{
  "model": "image classifier",
  "dataset": "dead-leaves pictures: piles of overlapping shapes",
  "image_size": 64,
  "rotation_deg": 5,
  "targets": ["palette"],
  "parallel_block": false,
  "experts_per_token": 1,
  "depths": [3, 6, 3],
  "optimizer": "soap",
  "eps": 1e-08,
  "adamw_lr_other_params": 0.00071,
  "grad_clip": 3.0,
  "warmup_steps": 490,
  "weight_decay": 0.2,
  "adamw_weight_decay_other_params": 0.05
}
Rows from block 6 of a small image classifier, named by matrix and row number. Rows with one number within an expert belong to one neuron, the router's apart. Each number is 500 + 40 x the weight over its row's rms, rounded and kept within 0 to 999. All counts start at 0. Numbers have three digits each. After the name is the row's rms in percent of the matrix's.
Before each expert's rows are labels from the 100 images, of 14848, where the router gives the expert most weight on average: "strongest on" is what is common among them. Only what is clearly more common there than usual is listed. The data: dead-leaves pictures: piles of overlapping shapes. In brackets: how many of the 100, against the usual share in percent.
# router: router (model.blocks.6.mlp.router.weight, 16x96, trained with AdamW), inputs 0-95
# up: expert up (model.blocks.6.mlp.up, 16x96x96), inputs 0-95
# down: expert down (model.blocks.6.mlp.down, 16x96x96, transposed), outputs 0-95

# expert 7
strongest on: earthy (90 vs 14.4)
router.7 113:542473569565454556464506454515535518545489531474529458499515545521477473543500429574506415515451488427485500535460515503514532539504461574534528542467503531533465452566565504511516441525505501481529527526517507428526527517485512584429478542540435445518474436509495500521455514418530576448
up.0 142:553481529487561525525503563542467516491506558563516551538496512481457532499532480453537596581455438534514542535484497575493457461475475467456606475475448518528435547442454474512474513506522487501464473501533518418507606460479460528503430518528510456538523541525481512465566468485532487483
down.0 129:500501492567526575462430528572477456531493494468484480546546476487490532517551569468495423558446553477461459548469502552510507499511487481465512537463476474546430530499529506459459527537517453434458487438465547464515476522487466552467384492478554450513527513436562529487469434464474567520
up.1 118:518464544637422550496508447542449526583542529511465555560496517506545477484483477481512517486476564572507505483481529568467496496518551462460460538504494460574525422429515453527538417473505477486540492512474473534527433510481508512483505567506526452525517493549512541522495473435536551540
down.1 124:519544469528568463470465515509501498511537533478476498481416495523498456519426571470488543473493557532502541478512429492447515471506541525548475566577454538543513488581582556480570535515476559545568508507543450490518442515479535421455512476477485485493597528534535519531540438459471506481
up.2 104:555504509545462498500530518520531511541499584517492480485538498508518495526441451490467512505492499563500444476488536585518481524487520476533410573563496544485506376487543526520499521461547466495529566504516550482528408512511441577417526500498493541558527395504547445520506447465496506521
down.2 102:526503547573581507402471510538465496483471505579512528458413531490493445495498477512430497481507577531498559428511464530502486461503510538492571440587434581537518491491527495562477513500465522510485420463482527423514448524546474426525470515488498523496535556494498487496485487439474497457

# expert 15
strongest on: grey (96 vs 14.4)
router.15 088:450532533547433561492555569476505454441486470506483599443518497506482438504427497526458456481526481465519525433435489467565466465513534464487543456487553506520524450543462499499510488582470515517497576523506464509486494518481510566524429479471497429505504446513571510488473427416517467551
up.0 090:517461544493477491448489494481487515551477472507527539492442564486511546466529567461513527529604508442518606456545489463469534495509549492480454432489560467543499531531532515481483488545512426524549549517531509503474512539503566546427463562562433572476467567505477537581501547499520492536
down.0 093:554498576444567569567462462512520431508526559508529448454551575472403516549491511520547474462464565563540438515511467544502498467434463565546464525528518492458479533509558462550521489483481460488463528513537469554474477428501436426515456522501503524537499492485514518432500476520509482527
up.1 092:546561505457487568466477489489461431536366542472482544486475503494433502468488474484526510576515461508511462516460533468520447509544478471495569520579505525496507504496521482596437456532519523490566551434490455464484496485535425504533535450465448506503431501462419501499492460511549551524
down.1 109:433517532536525552500556521453493491502472613521453517472543467497550507509421509563514497447551494569491534507443410469484468499505474439446440496523521496528485510508436518567527516408471424450525427548548504506457456472544535539495508539522525551542485486461538506453460498523512445518
up.2 132:501540510489442476473492553533499483537415621494498566487444454521500513493473432511453438484480493526512540495490524410546553445504581444448491454527468496473460510519521562457476449492583506489513489457488488568428465529462446482487533436454454500512468489573487503448466506513482547492
down.2 127:424528480482485460456464468482503444461548503448464542504498490521488540532501438496477595544489513556566439481522476454484496485440408514508580479458463509537498521491504548412553482515498496522501517560551567446462542443505449565485500542487504485560512498508561515477431476532540406499

# expert 11
strongest on: dark (100 vs 13.7)
router.11 076:464512540397445530514517473479552470561507546482515577493421536511502525519526500534528531448478506519573532519549530471430557445452522472501462531549514445454454457492523522504498506544514539490411489522441476544463475488508517553453579519448451524568462574538461505540557523502453462498
up.3 097:513563532491507486506515545504502461515434479499492598501500512527462561511444456513513531509523518494497507529514552484436556460515446471419470481465499442534463441512403558508525527432476551512574467475442440476479501512387508460509492436487471468500516573497485514475540567581524453481
down.3 105:461509512521541480420496448452465511467528517442471469472503523546491459522496425525550495423456520506491511481527425423488553531572520486413505481470474488478550457487598515490436538568497457476487498436510545536492518538484420533499473443543494505525442404514526508502454484439486486447
up.4 114:467410489481521545487495525515528465557525554542505533496546556410440476479515507448557478414480498438447555482514575513469437549520508447547499442506456540481506536497459528449486453499473566493511506479540528486476522450486492466521500448432500492508422538594525517518452560532434528518
down.4 121:502498500533508480528511469460511454491512494502521482493459516428454490542551420526485507571461538504521540572473418449447522497432479446552543486501498520465438434549532486538502593482500539510481462488449403512499487438548472542477412523557507462491504524474569501472484400463493456501
up.5 163:499462541535536485562572477560492470502558498476485428476549461507486556527461453590502503508494481516465514592516449473498469465442489513513593460472443492532527525521465490522469439438486487550493483489585574528515521536475410540517540509562494510533436526552496550484538569443504479496
down.5 137:485439564502544524585475478481511516486501501450506423492564471554504533466489446486470518452521472495471506569517441472468473489514494485507516452416329531542531555483511508529587488498458518546508536504551492494570523555523488506489479537502433538533518498517470580467500536479497487554

# expert 8
strongest on: vivid (62 vs 14.3); cool (37 vs 14.5)
router.8 081:445545536484527481523469505432512465505520508524526441461395431485521498501454510558491534470482491536573505496540441601497482540467523465498522499525509529557506535491429570454461554465494560555456460512494464538472544513496439479572459492458567539562542508523499424536489431474466470483
up.3 118:543536544479511553578474530521419458494479427494413564467510467472484483371478504458502534485491461492445463471468518467557459524496527478439465511499468496475493473456429487542597456507468497464502539462548413548493464491530488539533489562453524486496534498463545523472460539471529483555
down.3 109:406456498501500381433537535499524497574470479497479506531515541505475524533489533534521526541479479518546476435475504505538558490463433470524476517536564498496521616463460435509484467480428500450551493505415464466460563502472503461482485435454507457433527466526506494465554449547492495516
up.4 141:525527567501507561558454476531492510520554500567539459487498460482497468526487538542538538584427500500478588534448464574507511549434490533498519550484509476592494477484399507479503528541473455512547449481462455542508505479459463578601461518479533487404502498513505472473487486514523491461
down.4 135:538496492507464523497471514507545472468455511461531478519516441534443560524577519423495543460513512468493583473518486470529469553442495523520576509485535540594495512494489538586450503480489556501489503467563528531460513544496550561373557557538529514554509454475549566514498450515525533512
up.5 151:496541580488404456514505502545498431473485487459541394553467519526464551564490510503513437493470526505529413530524479554488491486458437574516476573467474491507527465493559527511488467474522461475501473476521528593547547549488449490604539547538512545506484447497500449539519486531518499477
down.5 130:517520500526466584519548466580519497514428462440527508433478521534482556537508535503554480435479508588461527462461518469509539509497459532457508530468427505555542496529552519537406451485524532534563517510476537495501536531447486509566486463531464547419526504545522467522466440478534574435

# expert 14
strongest on: warm (100 vs 14.1); shaded (79 vs 50.2)
router.14 068:493500473437492508478423541448527493531506492533511538503424474473445460490499474561506594519436514495566564507476546618472547560496522463485472598529488494579487581515394499483471574466501550547435518495479511475466506478515520504503503504460494464528490475529529486471455442474505482493
up.3 096:495508497478468476401501480510564522441534568516499455499530438486497414532516552509453461534524528535538472545531557537450419489483476435455481460473486532485491485461502472458561517540523530504449505504579492427525503492547515468466497482561497567497480453426582565545479592517468503495
down.3 097:395501526459529480528484504539421481515540501519495580461487505488513553464400538477503508584527538550480534507434535538486457513519523490493562488550609456544457516452465498474488492544461517456524548434462495441488484494466494496580485490478482523469471531524411546529478446540476477551
up.4 121:513541498467516558459457494489601491465527499578529492488531482420466483472515418518499477431453457482493494482576493544494462573526538473564498430536479570508516533455469447448549531476532505430484527458475470469500537521565462515558585479459468516534580556512513540467536471528505506508
down.4 111:553449522513474446558555500597536552556448486516477501534443533475567529506535487511482538466551463508426536474422503491459430462443476506547585485478511490505487531509505606512473544479521499527488489477489467553512540535502447451396451509583505492509491491554478451542474521532528506477
up.5 142:485517447488525474539509507516521523535517494506545477513496492506489486556415491489479529500485641448465499457487487527442475417582561508524478528514474512556428534502470528463471513513527491488421433490547447541470583484460584547472544556451487538521529395495539473475519478505511518523
down.5 127:545548450521564494480469525444524561406492476499542437534420458521523502539550529508558556566539453473539466523431512519489533563500448524458581470557495500496469485427494506446526490456523518498591448466517479421542466543479482497485475474516503520456500488502533427488425493472530469481

# expert 1
strongest on: cool (98 vs 14.5); shaded (93 vs 50.2)
router.1 084:499539477411423473553451539468553466492465508447479575541393505458486558514549528562511473495551484445553472485493561521484520500466501496503464563506553459428450497492501517522526500490518487484439527560502471553500582482533587513529560516459531521528513470522466489579561471493519452477
up.0 122:548467521491425550566535495530451490499570493483499430548434454502545492549468507473566500551453475482497537517473454511562458536455453522482523518444437453505476485524426550571460580472559535490473455461463467527542591549458528468523453489580488488489450460521478527539498509523521506471
down.0 096:562504516493552517448448485556485487445458544603506551512525501545513586519576468542475521466534517502527502510532521572486469583444448533571444470496503510516472495483486529507458560516574531507531583495561565473463438531463495452523508508469469540532548493484542523461548429474505510547
up.1 107:547545497528504450485459487508518376510453456498550500516529504474521472435484474455520503503538514510533505411450525505553437502509464525502441484439498426514495439506480512534519496547484558557531502464416575425508488571456449491477541491491520466507535512597404495546527507499482450494
down.1 102:439429551418443490513506449457428412471507449527513474529460511429429562552532528451490437538529525508505487511473470443501518413498500483481583484496537463507547537479507554516525525478500526522474561562451545536535457540473523548514438462538482533515536494506566482469531514527530527440
up.2 099:522486495450485459518489519528460496520543481483597435440519518515481558527529518470506591437531507472499512575518443580538475526472445504504554516515493460469494507567514545539480544439495557532487439524479484467610440522489494463543524451424495554515445486466464443574510480531545493468
down.2 092:472490530557567525458525581536407559502515500497506486470550524479458531503533468491512472500551591527449561475501552509556447476505512554438506460521409593460566475485508447543507517589506578469483483476478464493497532462496519504474454518498562488516503447495564514451433512508480499542

# expert 3
strongest on: dark (100 vs 13.7)
router.3 107:478503488419466514509504445518527501575535495478503497528453568447524512531487568514473576436460573507458527485457534511466491484500548454513430475512497455428452465458521529511552481458500503540420518555433452516540463482482505538428544501414456561590496493506454488525561491501550465502
up.0 088:490486489517475483502575466560507504494441473487520536464467521498486497490463533412559457571495494466500501505497531449577451542428508506549544558514478433523482528493572516465411468494447577510522460450480512428440500430492544457541519475485507439550517481499514450563528440414474523529
down.0 082:497516500467491530520424552430453528474472507467469509445583414503507496492564512541512515426544509541551525501521434493470472421520484378521477495478501546506501496516407437433472540513523500487489502486516518497568492500506419480512439424491586505469451454466489539500493534475485473463
up.1 115:571459469457543538471442483545480522527512534523487490430597495486474574575466487463513490532487475459438496418492439487533536519522508497476477484528441469567450456512466528479557474403555531472481543454518490457435450470510512495415485492464564486523500444554508513496570483548491528474
down.1 119:480529499627490463524497556451509516522587513453471544543463432462548526500518500466480526545512504506539454545475451537567502524487509487480570443506482456450504543519489417465469438486486484555468557559509476514507517545553388542499493493512480477545470473505499487502459494551539456404
up.2 107:510495523441543498553493471462640499496452505539527486561537531506500439418439469431523595490513469531546496518488458512508479497441540492495523437492497541524516514493518447412511454454437450504467533503493478511500519558601418548434502478506460537515492450532516511473482507501542470496
down.2 093:503521517498408567516522452519514588513445520532488582538476467478537587497482491567489453556512514465420526547533486495480525444537514462360515483482466542507480503472503553446520556504504525474459479420484447486472447480560495433520488507530519524560536513524505483528548538548513518501

# expert 0
strongest on: pastel (100 vs 14.6)
router.0 109:443533481461544388477537459459462550488516508556531492504503462490520465416476543434460506500563483498470455434517443452501437500522572442500474455500562507504457572487456537463524590501492495526488520457524519519461501542501462444538443449544557481459518534534518508478459449523521449569
up.0 103:510496550474508532504471480474538416447500551532490485482500554563478476570500437547508455519561469524498508579483477479503466422525476434448477495540481576492433532566543473503585432515434473406509486494497461498531554466447543484507529523476488538539472456463451452460494445453507492449
down.0 087:530470467564528543506537521518509504416444502462438511522529470539525473535444480510493515484510542505494486460539574520439444546492507597559512488504526478437561531503534487498491539508430448484504491540518577463469448522475519576518550546511480587482511482553549486561571501387497508477
up.1 075:487486471451443515569422480429556508522523557413559538566426495560526586519518492472469469485543460469488510490547508476447541514455521499508453524479533481517582552523509561543504525490540543407514506493510439472546549445508502521504519401459453545504479490522466486438471487490481505481
down.1 094:467520480503481516544516493455538564455420596600483498510486502477552535499574506542470440459434571528514454481440547547488531539501531522517483451450523511444460532507493500538484490456466525527499561529452528561490541485505515512461465492455572520424437446514471520516476506417567462489
up.2 129:506589507519495531473508499484556493510433523524451511518468442409473449502461432520550532464467517377532486535461476533489508498528523516442539520621508496531504518526537475502497485477593504565519483508514458528487535557599433485521536456481515483497570516562483530509525543523476474475
down.2 106:440566492495470433522450537525535453500514523476534450446464567472496538475488569446491524555495492459433479563500573473517506469487405517476464509543458575552490464483474491472457489456623514494509524572500488506518460506566465556548517483563544572500458508493553506473518484522511483548

# expert 13
strongest on: pastel (100 vs 14.6)
router.13 106:469535499542547409479495491517473572444476516517541462479531449509507476460475538449536433550515457546506542536463488518468480510540464490491513489450505538502560572449459508475428538536479468481555442472499573520453543461462434426576483460560494548450526539514534526486440523583464545505
up.3 055:490457510521502540542472490590504503396497500454482532560472461504557490532527507529542480526452534445600537481460568527528528468472536526471507470553416506433446447533547500503513477512492546534530514519546458536520410483528493556509435526487456566549462482456552444443506489469538478474
down.3 071:455474519526502515536523533407531398518501493519589483566466500478499507481505466429554463531549498468412487509465437494482526519472562545509537502529551483521515510491479556471522488499485538454513535480590507453487546543495499494477514593500497426509481423537413464445475538482449483563
up.4 105:551437494469517527435541553490510537457463492463518521602544535585514419488470461449545559430527492555465513516502541497562562565512476454491497490484495429486441527498468454448469514521561445558556511519493519504489451523494465530505481454495454560475478540545524550566486442520531504452
down.4 092:516486424556495618473482490547581505561506559529504444534459444524466491552579458519502466485463448475466487489493551501462529459475481494448495497487524431525522521453447564481458498470538431430463432500515483482463530528536500380516506533469461463490538439517461514469488527482486458493
up.5 069:481454508486464452541532480450518478496525469430530569511508488477512512496535467491490514550504501515524532456454473416518478541440424484522395574522466511492505548457504557459536550519486501556458504499549450502490452529564501485467538448465522534432490487466525427557488371526434491536
down.5 092:542493564458510578434477533532487468470547459548462477495470505454521491460479540555440546512411549519503480583451490528546454488491500539520479429525542512497518560452493549472457501519450499476488493496468588513457507523512468462488423495508598423484514529534441530462460563442467518465

# expert 5
strongest on: dark (86 vs 13.7); textured (69 vs 40)
router.5 101:423485496508560546562547431552508497486509489425526431545508509464522591550494482522547535479468454549519492462517572518450508469499493475506453450536443449506513484477471485517527450424492482522523466522530436550578562503529482520555537486517441596507449521550454531446517541474551500500
up.3 139:529477433423431475537508488553485482496475511440487447525464464416560509497471570508422523491491497421484496415498458541543485549451568499490427469524435493537492499518543484520537489497487492510427545506554474520563507488488462606474450517456530456559505468544530525483522459443483482485
down.3 130:552542432575459470437496509510531512577499521581423581521457523604461545448546470475540414546535515506535443494434491488505502513594484499446481503536477534443497509550456523532497467546470515538533463533517561499514555511498475487575452469501506524495533529500485500510553498526453470503
up.4 130:469503462499539519553479463568454470487459545523504428505586530486515557554496527520478511439482491515434462507520458494506492465525496481507549533474447472578564543471557511522521436453481591505470399521511477496508580481563522494562466490498482502472465476442426476420509467576522510456
down.4 130:534531415506446482523443533419524555481456484456573415545384490534467491486499539518476501459465455461556461557455562494489493535500487521499564516510540547529535460480506512480525545455472448448558572502500482509506433490472518520465454520502494522491472486530513498559449532531540484605
up.5 080:509500510518590493537509505481498490546508500573457458513524461505470481460525449427516442495507516528433603553479471611444539484486530484545385443487473505456486546543472516473486442531489528517547469541455560402448459556475538527497532467525494491498500455530524521552494537508487534485
down.5 085:475491470524498534514523477514442518461491469526482529481529459401554515436505612438504508526529464534497519516609516501487487473509451396513475436550519510514482464469466537463550501478436464538469508455497509538466461501510470418578486528485384485484489541463545502522502501427531496481

# expert 9
strongest on: warm (98 vs 14.1)
router.9 096:526485460423475510477444557526504523539502506485451530532452470516452524478573451504543507547451492476491532534544425516457565535428456561524570545493445497497530476434480453483444561502489512467460419483508566469485509438486504517504531548494456564544479581509465485525471531568451524436
up.3 133:516511515475488518480539552589473501536393473423505467557552536589499516493491545437475504532476514433515437507477514522450504478479534525490490535532486607495518498452472482463566544515518560431529441420489492511517500524516472494545507564549494495503584540549475576549497478511475536487
down.3 106:496533447524421463478480431497505521511499517538541518514433537520448502516494495630513556496449426521513522495515486535584561434523476554460473486497525494497476483545499486480511491490506467569493550494443459528555517572562516462562456456534471507500543483530549431444525450563468457560
up.4 115:520485529534503575553518533531454451486475546499571502485526462615509498492521567493518517464485474459510522523460516471427517450507555445530523499551477541489482484467524498587516484608577460489571470387520515527451519480555492528477525500466540470468505516494511430543480507491516415514
down.4 103:490533472391470463550587514526481572562458493537453564517477434530501458427473489483478498615448511495504473472471513534526477613528462549494488480527442489522477515496464505517520497432548523484516540520499511512559468552544565476495503478537541538490515550471490436476551506533490537438
up.5 149:461528497507489536499485463556557518457557460428545451549499513472541510474426492503508483498507538546528489498515463491564526492473499561379437482526528608532474493456476462544455501537509411501515475474559429439485478514613487460457464520479468471534486488516443469525536476482464542484
down.5 120:505527503525489523501457490537573552512542576476512540551510452572491466561505461490522528472507591480499526529476521526510510535512566531448493524439460480479485474485479482495569472509532407450495506448498399425444541484509471535560465522539519515519427414543478481451548505570553535476

# expert 12
strongest on: pastel (100 vs 14.6); shaded (100 vs 50.2)
router.12 079:454531489454532410513523599398525481495500499527543593491450467484466498452490497451517508442513548547602533434542565484531508519548528492490465525527534481531555544512411526481463554515500520519538512524517526578466470517523566448557524522518529514501508496498561522477454503503489453549
up.3 082:443454465505508475577502479528561509474452523488470497530446476549480484384492489419516484555514501491522493509439449479444479522519513523506536485519507502487502500465450468472461519576486499473521577511516487533571499453467564505438533598528442517509465525562447506536466395436452449503
down.3 087:422498426508546463538460549490474566419492470482533492446468511527470468425492492534474498495570551478497487447494517521548415462461584506540471486465546460516531602536559578445518462474449531499466433563547481509490473500517514510555538547503517511529474439504481507486508537439548505499
up.4 080:514472513589484556494492502584525470485508491518435470421529539525486443557522454497492465582501593472513407458436432541520518433433548493493501514489492559457487455512595479531487507550511480563505512511557490541540553480462545473531511484527497481530509488548471497547455465509490479431
down.4 081:517441524483505502510497463511549567476442500480462503561557494495520565478476504494516528505533528452529470569439542504538489550553527457482525478490445457466510516537476446479440499475588516457555439496569493483565513428453399548435455505509443541493494542519427445499565564493531526500
up.5 101:504528570550527450536472496520584537459463399481451501439544512528522453518483457521459494441448450560471485499455424500584517450557521466508477517530537473462510435544543542479516509418467455479516508500542393525531471513461522474558556523516516471556475522518537508510523446457500508524
down.5 112:488462479498424464473520456500565522523489384543546537486477513515506477503464481479511541446438533480477535444536538495493479489524492533553508485533472469469519516478529517403478457582443464447468542586434490476462547553449436510508451486420498546513497490490537510463569546566521517439

# expert 2
strongest on: earthy (97 vs 14.4)
router.2 092:532488503575493571460490570475492518468495499562513496502545466532445405531495473480558558553517501491544459494480449475522523545495432536474541485480496561505517457539549437540444502592533528423572471492471602437464468480468466544461485529532496466493518517473507536508463460421477539499
up.0 103:548528521554512479515467512541459409551511507476544430555456580535526548544456503493553514488490518537491517473502470552532561511457434452507451499442446490530562474455405464550470494454500544532547540491459461512442465539442503532457441531537475531508515535520487446533449536410512519496
down.0 097:463537601491551488463492479494417503417509559500519479492571525533500510492473455493520454475543499512460482483476569474487509521473603548475531465480562538469511565511469537526481488526489415535533462541507435487511501510471504411533552424508510554497511412441519475541531477544578495500
up.1 079:522498513546498486507469447444557474501506499570435537453501448485542483466464526595409502471444453475551455518480516530456470491514499433497514552451538462523550513496539501476516540452444544560522565541498436459474568466500481441515470459469516482466494490547532595515481493455419483564
down.1 080:521427516518504488504525518451614489515502484459466457500555502439539425542465441378510526554553474507508464503503499492512479425505514397497476446509524462520401452520436484534462531515511509447475490469483575519518448545512468562461538494510483538492455497575524542509473511490495503533
up.2 104:408489513493463538471521570498533423542547510492463492492508492574477383548468535575524422477491488492471437477500509539508508507510497485540517484524489528441462441527511461479473482486455510542405515479559418587477448522563539519517438456466487527505526457498529521481499495475540455564
down.2 101:513467536453541475547570550546492540468524465549486521500515541542552514451455467466522561526584503424508586452510484466536453477475563465538453454474524480553415582484486533546454475550505502432464501551449499456501475541515466558499516506532468452495516487488465497516464542401543510524

# expert 10
strongest on: grey (100 vs 14.4); shaded (78 vs 50.2)
router.10 124:589499492532525501448546533500474459448508529526474563554491490467500464521501553489432468549499559513499475452426547428541524447567522517497469510469541483464567504516563472498566520544534463496579548556577531501588493454493498498465475551540513504507563511421558520460467498480532542522
up.3 090:516491420485540502419527483591425539456479563554491525488529502546448458483496489451546565528517471493527522479453440490507451520535553452528503530445491432511446450436499465474439514448470443517519516453436554490521489508502431457499484398520455540513540566522490531483474441516496487511
down.3 113:486464534529499607463503543461413484423519523476518497476505470546485421499477532483507499383497553494444491489501519448549532462496511504507514523466550492484523481550515461408428459514428450468614536492487532465530488480470505471512506500514527460452537521504500502494418483401529500501
up.4 126:536463535485551448497438511561525479520454465556535480498617507470527527581522536481447517513478495471449524552519466527505461529496445469466469490568467483578430519571487475517622451490485490499549488444561497433482472507501542503456443486518537476519456495539469564486484557476526464498
down.4 106:457427486439481459503499469549493460539488554530537456469449545467559490608555549459449487508442471469511505550507430554444492439476493443528503430530517524542494483518476450536487458451430537524462499477502504499548516427524484458513443446534467484510453449572430472492489537483472450476
up.5 066:504513479469532495474446441493513524442510502541544520525533514466515507505517526508503591522502483507523562492463480552501513493535507548530494484474525456512457560527472607544541487491475557560499370520511502522423485513491554463421527536598467496507464387506508491573487495490449471435
down.5 064:534482521528570424504568508495418424481475468490509511504513533542486491512472513534481440449441455512475491466488501460369484540455532496556515491514530533450543515512518455497467476517509514554575628467524464523490417539506496522491510505525504527538512465531480529438497509534419499421

# expert 4
strongest on: earthy (100 vs 14.4)
router.4 109:532490532475474507456496477546539566554516491526535448486480545504481495476498486518519602482456461537490551503526463511448499537455513500477496489499407490515455487527469531464518462444497456526493459552412432415450413539498473500411511424487466464515455534551465524563537574525460447526
up.0 119:518509506476584543527519473595466575517496492500482482504496511533471536442558502495460560444526535486479529402492520510546496539482576433512525545496491456538498468540403522533563476472514499540510534566446476443545454539459506541442451492510548410502536493547541431513462535474517492515
down.0 125:454559413525481554499566456508537473513532481496529387567448444541541477475449528473500538503449524507542503464458514477501527530446569440459595510539557540450528476539454501483455489530527503513478479508484495524550540468516486492520485496597499478485528491511430506477536450448585542458
up.1 158:558493514558587478465434504508507508559445509453525409483521535508576529542465526505504534530535386492449530479471448554405518499551448499500512469543393485507515452516492595497521463467475497502567491544495507487521500527487503437507480502489503459436477504558439493521508527496549501539
down.1 127:558530456624616537478459541487501533516518538530453473491489567533487544476502532475512506554535538510524519536488515559468495502498455492565486463454512512482545505457510616537488548428526546558569507500468463476547495552499521427516532471454557527443546497454487513561472496489476480496
up.2 080:524530445416532434443482464534445624481504557426440531468564450556503488558515521484524532487521501569460463470514520489464479526525494452519483499526509503420487557462485461487484464463492450530417492511446536445520456465490518541468440530523539544511546485468517474449470486454445475452
down.2 092:437445571461524494483516513526515476544484539574516493427452452492506567439503458518513547496482468467584565498485452473487503537418537584440539468459501482509434484516534454492452522558503482537570533439495435545493538479458534488535510533508475529513547506522477524498545510515623522492

# expert 6
strongest on: vivid (100 vs 14.3)
router.6 138:523447480436492476524459482531487447464506464478483473464586499525572596515489512511459447473548468497451433548608455502563447441512467509546506522498497487528452486549529484522536447439487509477459531421529490508511467533536566460480505467498575473426509432488486501468578509520472455501
up.0 095:446497508537534513465526508412605514449597491514480539478527454431437495500519513466432523498432439564529434458436564513562499477522520525482520463489561467505497534456502510460495431496507521559536526534534549448478509491434477508558444467557493475489465532495486493508528484410495479473
down.0 094:461436537481509565519530482511505513496449475428439504542519489570496471539485473461493449593506507489507538509492499459499520592462483527568509499544442499565548512474530459547560499485424505543570479462524492528599612563474452557510550469500445504486509494470475461475554522519500501536
up.1 068:504491514521499568561501489464512518653493480560533518552504554561460510549611552442484428492497470463482547481500500561447560499537572490459493540494552501575465504510466468507486456530511479530520515462499484511504507511499506487524503553521534491451419497590558490500454532460502532529
down.1 084:450571462535562578497528501518467535454564542443514537606495538445449557528476457506513497475484585504542523457484470502538459539466434422452481505488447455472481519501508556488530526538503449462463534530453553495524435514555515492455555503467505490530431515478438502494487442457510451543
up.2 084:479510482457552452487542496553480506452477432461455463514534550526547532482429483435479489493544473510438486560483584496543475498577542434516469428450476475449553589437567479560506469493537529555484564516467513467514503494474481470457487538456523472418533481548489524447511463549520540498
down.2 098:507481495487557494569464519541473499514555504542484453524434435477464531557498513528556587464522606456547453429495482497511527464410457540498591446564482505519517503476560508528473535524467504455449545460552552497488528513556544496463467409496473507565494505535537470472496495517461464485